From a checkpoint of a small CTC audio transcriber.
Data: trained on strings of digits, spoken by a formant synthesiser in many voices, 39062 training examples, 149.4 epochs.
Rows from block 3, named by matrix and row number. Rows with one number belong to one channel. Each number is 500 + 50 x the weight over its row's rms, rounded and kept within 0 to 999. All counts start at 0. Numbers have three digits each. After the name is the row's rms in percent of the matrix's.
# filt: filter width-5 conv, dilation 8 (model.blocks.3.filt.weight, 128x128x5), inputs 26-51, a 5 kernel for each
# gate: gate width-5 conv, dilation 8 (model.blocks.3.gate.weight, 128x128x5), inputs 26-51, a 5 kernel for each
filt.104 096:559555588458509523451511449458515484502497506508518475542446536446443500458375484495486482519553416397464519524611411463534425436426537388483546420489470573509498542463551576524466496463520484538501516461472519474512459507412527475519558412528519529450604496481443532531465448453469538516518507494608376462506423551472562524478432497545481554542503421435586495458483490432588486563577406581
filt.105 104:594432490434540501541532532567477490507612539535439519536539448545455466435544469545519421571509558511477502375545501566495497502549576509480454550544624544357492548491526576484513490430542626463503515432440498525489521469552427527440413455470395512502427462455482564479633497507536496460545455473493476517490544513422543491489470573455451475492458520560554509441477502436547443503584582569
filt.106 109:481483447522524500503565571481588489477498436443438511485476578530538494540580585553509488486527543471470538605491503593488435451434484484523521552553545444499534483657596495607519457449436534560392386481465421390475557555451474503571499517484493556450544540520525465427476444502493454486523437482497407504534482544407569573494505521558456512529424509559475559508563548462512641544554552458
filt.107 097:521451476464445480423506461553443540431522501557505465506595563362419492421482492520558618534547561469533468463640494486558509466578580482550467587476482445514501545520567485418555582505487467480426475539560502552549495516515603539456383501420511412552507434464419443489559562496562484503604437406443500399528470482562462569579574469434547521459541480490437522476445448523483456519438424519
filt.108 101:482508537412390463524527438491546581594457499542430475485466447562443496518457493521465468500453453449552564468482578520529529466519462495479523442442521478607453464596555482547426535547465554568429536555494516496500482533455531538443522494427530457539503517518460512528502515566524490492491493570438509531500540550586531354545424421455531491510508470471470479551488417546476550425474488530
filt.109 099:468528406497501497486504608514446546512495495462528472452428564479473573623507455499536559521411579571471467506526478506429419403453577559484539492446440513490446593488496612529484498525566557485546480420489548470458442482464486492513567495535514511544464530598502512533564567507564508488530435546479580490413563439592468502536433544454422505511465575398591448436573422509544513415430460410
filt.110 101:523522564444522478511464471538482519429544519557509481439497445551479524610633528606479511509494494522398513560488430476478436500583463499578551567425582515468531396526491424467480514487523572439472453453475456513483548509452417524436608540476441503529412523555465508500457454448537389462346542454524580488409479545381526458523449473442450519478485522526463503459454518521533579483423553482
filt.111 099:428487646534523524544455460570489427526525439447519523565504452469497477513516554478552449470459525532484490508487548521539547477474463511455533439393487405538557524507505430473505519521497506451487498451471510506605472523457496549525514495516433418580508499445481385467443498522456436497505523509555581566501560454505431458416456536497606452546492532429490444535507586530432521483455480473
filt.112 095:509459595440477553582503497537502556476539520522524500505527464575547491528434468536489514510617551617457528504529466576419472428491454522536509556445476426517560568453497501540518480392466529541516524487489462553497459460541473462468561509473412518453488428379399441501411544436580459452473542513537447511545474504444466462407568470548461567466483559494527466479542563598485504488556353485
filt.113 106:555562440506512498464494514501497481518578482496563444393539517429527557476442556532455496597467487566561545498467533495549458513400456402514547527436515523383471448506550472515404514599430496485430523514524467510499483481519496557503492483456496424459496443478573441465428454614427457529488390502539532514480512394475587486543514541466500500556476571554479528495479491475550482527565583570
filt.114 111:430548502502515560519571483592526488552460442421519495471483564443447541526556443445445516408423506568614420367478529447559488489518556495511611559482486518500587515523461435532535499466537501558454494518551426550496416507517554467554542508476491471539456434451520499474449405490492505452381509545525498558504431516555444503528564577447460511607516490522484545465475454526496498544495495514
filt.115 095:458574475551497451548503533516527415539526526573486396509512413491512511497517445537475498423515493516467497507548546425544550476437546398492428604480449468500518464580478446525443368622560463545403575543473462407478537432546456505495474464467563470563490575496473360584515496496560465503427476471528498512518447488438634446508508502591522474548477492532450599422426428502513583489513479429
filt.116 104:458415518478473493458528467461461469546553493436496501537503621564498379567530456537499448469567498471435469453449429521510500528515521489538490496449525486479543480437508479578546554554427482540422552551474549495449530552554509492421498440503444499514461553442436521403420444453492509539466581601480476489433500489497451546531482494474465466504510449496592467502543558534434462438514623496
filt.117 105:447452521601594510582501464521477549509521500568476521532467550545452419493584642481538530517526633569524570531581459493444572552593421514477335494575436519392475499488484481482535538603557568594559527564546512528466510538473517512484538496564422585475430471397483549461515505519539471520573471475498541524520496493484514467551460461391482590511490498530468492458481480403456481515502536465
filt.118 101:486550566538559431488428526528569492529404530492481519537558480430432489523513525546463482552523484594583457462452455451417544588532496511567497470541581543512436505502472472447550492512532479632434483471565531448395452502508451548469577428498535473419490516544506489443497446489547602443531479487473556511471464516464454553556545494499408554490491583526482500541551460582502524415497521552
filt.119 098:539549633487461558568528484446571521563470567475555544562483485543443450513428571528464513510584603563584461535572559501541513496441490458562490427468450424436453499511435527557506521548522468487477593448530524594602547472483523538555616498496499541477480478453571397437519490371506492503488624505482586463522382520540507503587478471508506597538509393568509476540525592485493534505513534479
filt.120 095:403588454558516489556438500397435535510579532566531418390564426580408527444473424550471524470512495519545493471528530557498505502475541557593497471455456500538560486476604550476543544521439567505510554584542528581453498503475557481492474504492526508500535468531525557552477422429535611581564438525516526541471507480534571499448516407473421504490547508577579513495435540536428484515487483522
filt.121 094:417594474513527506491514494403464510538530548486503557491537439638406509506554545575428480487488448470517445472533529483526506529524504425536507496455544533556502562420396472552481474490464385542398478449519473592452443487555527469500555578465517466489510547510488485537548554493520466541460551527506426569444495501397595581404501551477465449583452457483529487552508527497515465520473471491
filt.122 105:531428417551503518541528498444550497436455564426553495463484523467546430456568505484502503595534522444468460493522522546546474438526509522469532519439559514501531576547585496471423547509394575493539582512480491564450461468537400438566483510557563512470536523533519472566565469546502477459520500481518424449542590512503587477534491579616506505486545530475408519564518502431504549457493460534
filt.123 095:532572602539487481552569558527437513504453451493493492591461468567549475577546473442437585451501500542451448524537488517470477511496454431509543514401479615565530516437572516449529577468544501501532530506497435525479374618565536475463589363533486508526452540333557507524483516497466417530466558434411454534577496480485456514465487502546562506431543461528549508561504527544563538500448518512
filt.124 108:479521536520490436422429514521536572526528463435555451544523530514429355584478561609448466542483460482375510422442556486513504531512560478513538444478474527417493520437537460527550558531480427495487521534555505495444435526547481481518419490458501520541505530512509458516439399541478533536462472482532553513550583523537579547521493496522405562493493527438518489525457419514508474527476578474
filt.125 097:471486502497467511451508528492515527487557443526530496579495568480468544420468555587611497623447426558500488525482620607543523473482533494466397425449469566542447490540586478613510528512449504559465547468541505467516472562517427545573565449464530570611554492526487474506505454471463560523443549483546462529474451471482501534530570497479494469453554524447496448451454499480494522561564534539
filt.126 095:507530428497447429461530490485517486507470493510399523561499538489496495395577492492508531463529452453533522480423526491455489478503597656526525416484477464588537489554555519487550446427564531495511399539555494431509452498528458516536445536476529571534539463508411428543449548496535512500460452544530517484491516478447489522498425533473370492517399531521551546581447426448419488529505396485
filt.127 099:530557604531611472543469535460493505460501452529476559501528512455552469491449534538566490485446477471434505529512420466433402508497587534485421460546470467554555456500427568516448506488455432400500580475604455494531454556421483543427445467470386576519512510557513467424460445497529509487552540593469452468464536588492563558503518541488547519581442497587532513525575624520479548467576539435
gate.104 103:502478536502537488637556563477506508438472562452455432520565441474442486572460496461481513452467574482596451524603492471481534506541503467540558520427526392520512520470538516434529433515423516509507464491571521504522554452515549529474523545567519480522486540477567575402481518487562490600543477415465548486498535513518577554522486483493484439555427454459423500485382560428535475459533427531
gate.105 106:508573471421544430462423422540465476532494515523505471515482503428526509547505406507489524535519500611513560521436512518468534324474516447527484503601499395518577496480507476515531529501522533469562475699477524558460480579592387484533550492502523629527512472531475519500571477453438527466539368506497457506520498527507437511385543416451483477481517479492550545456534547521476472490542489555
gate.106 100:455518539562470504495567529532593629498503531545562477448495445526465542451519458493504454510445555411491527525507497493601442500468496505552537556494432540484499563586472438471507505493425501490559465604514578567554471479496542508408459487525558518545483495435452512591462509551441417543410491434493453542379566515526562504481531564523520502619566477422552520469531533546487443437464544468
gate.107 101:537616494488459569468565495495454484378513538428437499451428460486407457535517602603521560547510482420454506553517434503424433530539520511551524480565541551502516550532538540470500554494440486524501552446530478549552492467532410422523537432501542567484553437475488494496491448521546486450428490541505404510486488510481506529444467493463504449477426502473504411487521458498524465383409430515
gate.108 106:418517578447429445463525526524510495485500597479505463532495492537575595452450442372504418526545464521457558437463529465446445416522447481543550482454500537419503526524660403618502466607514377547496479475516485535565457532524543413468552523550555554436484519599466433483509427437416503426520380449496549431487578476551510386535489485495515510354448567593477422521474608540490525510448621510
gate.109 090:547584492512488484469565483476492463556498504530540499481436487518472480451483480533488555467430478491451458463530551482452473439494508522468457447450571486433531464528433517483469524437486504458487548522539599517447495491618513502425470558521457555644419516540497433494336515503532495415466431517544530557515495512541504458463507545432481434456464490504491535528475570506543478499489525467
gate.110 104:365496500490481505541524518464418505484582591573458530592547445587523575533467587526508506526525431422473534577528545491539517552472415548587509495547494537518471530464458472380521497529407510439534518544508487554471510496480531473479541330516549517517538507452584498486564530550408414498458593573465480585596497497507482469525457508435387492543470535508477473491553516530458519495538446467
gate.111 098:517546447563562518435455449577443498473351488485517593464527511466515491462539501400532539488582545480602520462377549521504459534503490467564433459460546455556453423479535450482413485457464484575556511521501548470452532470518500464460479524508492549460504525545545371495532503556497514421485547468443475532466499526528405518504600460475469508533528451506567533616527492529558566541482536529
gate.112 098:549401521575575464519552469490452545577408440502504515482491530449477574510443546391551541438488471487451451424487516500560438436476505501542387487493499543550559556439493456514673332420479624458559495593498526433618471379493470553466482449552506579575393441538487539419441499374488504589421463468528487427462506533553514465490466593565438516474500492553569505486487498532582560492473454496
gate.113 109:485561499460546490385523486498545473525527519534514470466593457448507468454501509573556520462542478433535530590429451494475544476517438563491503502471437424478634524450459535555479527467468560503514533585427502483355558598538565430420414593459446561513559516487508516515478579515564454521420431522470535588472522422449561501508450526491487477511510514412562505549443448495523528460482602479
gate.114 114:456615567534411499538572503532479489499507538543408496511500460577432464508462409528531543493478519443526481413482457455478574433410445515515522490465499554461491442525463611557453529581423525432531552592402586533501409444557531500561589522508445494508444549503528549429591542510463514506594431449399483521495511487519609441579494467463600543515507640415604494515418423543561567424515445449
gate.115 095:470578509426449470560518574509354501483511512551505500521497505473494401494549603412530468487560422527529492447543516543391548491523478564533593514481387520478461503427522390489576514491465586465463496514487510510496524446550587565476468605551547606521484527482469517409529524432442460491523577461414521461477516456478489508532457477553462451508443520391446467530483486496436459532506386533
gate.116 115:515470441480484515359461437520506559404530475484503563499487429521511463389508418478488514625508497478465449582430500505460483517495481441584575493455434472546513507563517442562481419567463397535558417544553435474516487506458513455484573513540498475463493514473538504492537419445515512485471498534437461550505504475530499476520501538575589593501426549523477497490528419558600614489379549551
gate.117 100:454447463479477420567510473554512474628485565545526462459481602502572554497570557478470563508579459485522597573507526418514488460447514456483550571488435460481447523501530487574455546479518524472459443481522554480482501521484433404565554453525510430486580419495595424424504464502439604511397524488412510516524543492497522576453503570583468514517556456505494407464487530537511477589516513535
gate.118 099:510532566542474482518526518434573486508513574494599519479483501487415504481536481494542573460478625449492520432577446479527474461496485495586456477493484556439556500465489519557529545466415463504453575503485582528428402471488505382525447466493595462507431480648660493533492458557445532511472513472547546508530536502397496456392575431499542504537570548489455531524471548515479528515488425505
gate.119 096:559551461477519434488524481517514443526445509476521542506535493439542526510545476514485494529539492430469458568510425508465492487393508539572406498532595542505479523505594478544496560476365507449459518414576557504495552450506446501464498537378506515493469549535487481522460581534430502561582533447511515518490556472478583460455502479514506451508554518550426509682553505491525440472474560512
gate.120 090:473506571601491537619471555456507431452573488467554550557515385468472480459450400525538474487472499515437465465474473522410429478466469450481572521484516509456489474576473466545458522591474428524571376526483542394576405571524509503494529491494475623499538456493470566444442435512457508549511508546494468524559413552495592540475493437586455573522548491467472503529484518601550461511528521563
gate.121 093:476430488498514593519625486563595528454396487551409522481477524490520551517581587506423429472499460492445504435426486484556528511545467442541482549542502511383490616506532383533528442537485479454462446568540437495472483518530489440484525542431523437503566507505460592478455420466515457524490496508534578463477523488453437413615427514524468532475575480519488478465437535510474450441471445497
gate.122 104:534452613407570499509535498495524502448549546500515464503537447485530452554564445404583539498571469550535425481498491526498522541445469460451624463494323492547522498515573585532515487494466447445503550487500480561452433616564480499499566462464451502560508462539505553573574481640432505541534495503471503488558483409449501466500613482553537515537579550524576529390561573490516497542501459502
gate.123 093:483472459413537525514465482594539459462479494555438373519571487476407544622623529492499360494519519446559403496569580495403458455481463541472463473518559457490440491491522509505524465561472503630526515369489568520463407481487546557534460458533433437585408430536509479489416446455383558481518493434508448504477472542514527522410486477473514493455512542384389527569506444469456490492472561407
gate.124 101:487544494495487483532487475477473497472539493470543478502518467591451534507501454486541516430460578355492440555496524505564510569551416570474542579527453538454531573468466488434382572398527423515564588446482491534504497477464542483425529531582574480489549462468494429535443493348542506560495522477410481513465521507610390531560546455518561509457473500501445537450483494461489521593565465621
gate.125 096:443526540529432483443538567429514412459508487465498585426516549540525393409430551474486471461494490459517476444509515552461520541472430471566506468434478501508570562508474608525444482425423540537567503463563602432486477555549598502518520525510493547511482403474481524474504466390532489588503525531496524505486448541490426445453448500519397421467557535500459596511572547479568483438590537463
gate.126 096:517498525539545543485615464496571523520519550489529424480532524472559578524416588498539438518444469527569500472474440604495528436610517545531504517449509422352432535374519531512428451555477422505499432552499540538449403554589547525490442429506568566448458531503581512443499523534543571569423502495462508473491536474471458459530544580488452430506494500450496465510581465493415493522551450599
gate.127 100:565501338472445551559556436506427523539455514499437405465512493566444456431473466433514497414528525494564506613457521500591559438470490371445523523548397507489472484487502496506474511534465479563509592498495562539537493491513450451488445437444489457473512592524546511582458492421604547538571454473480519540504516516488400466459510526412542527499519435522487505549408614548504451450547548487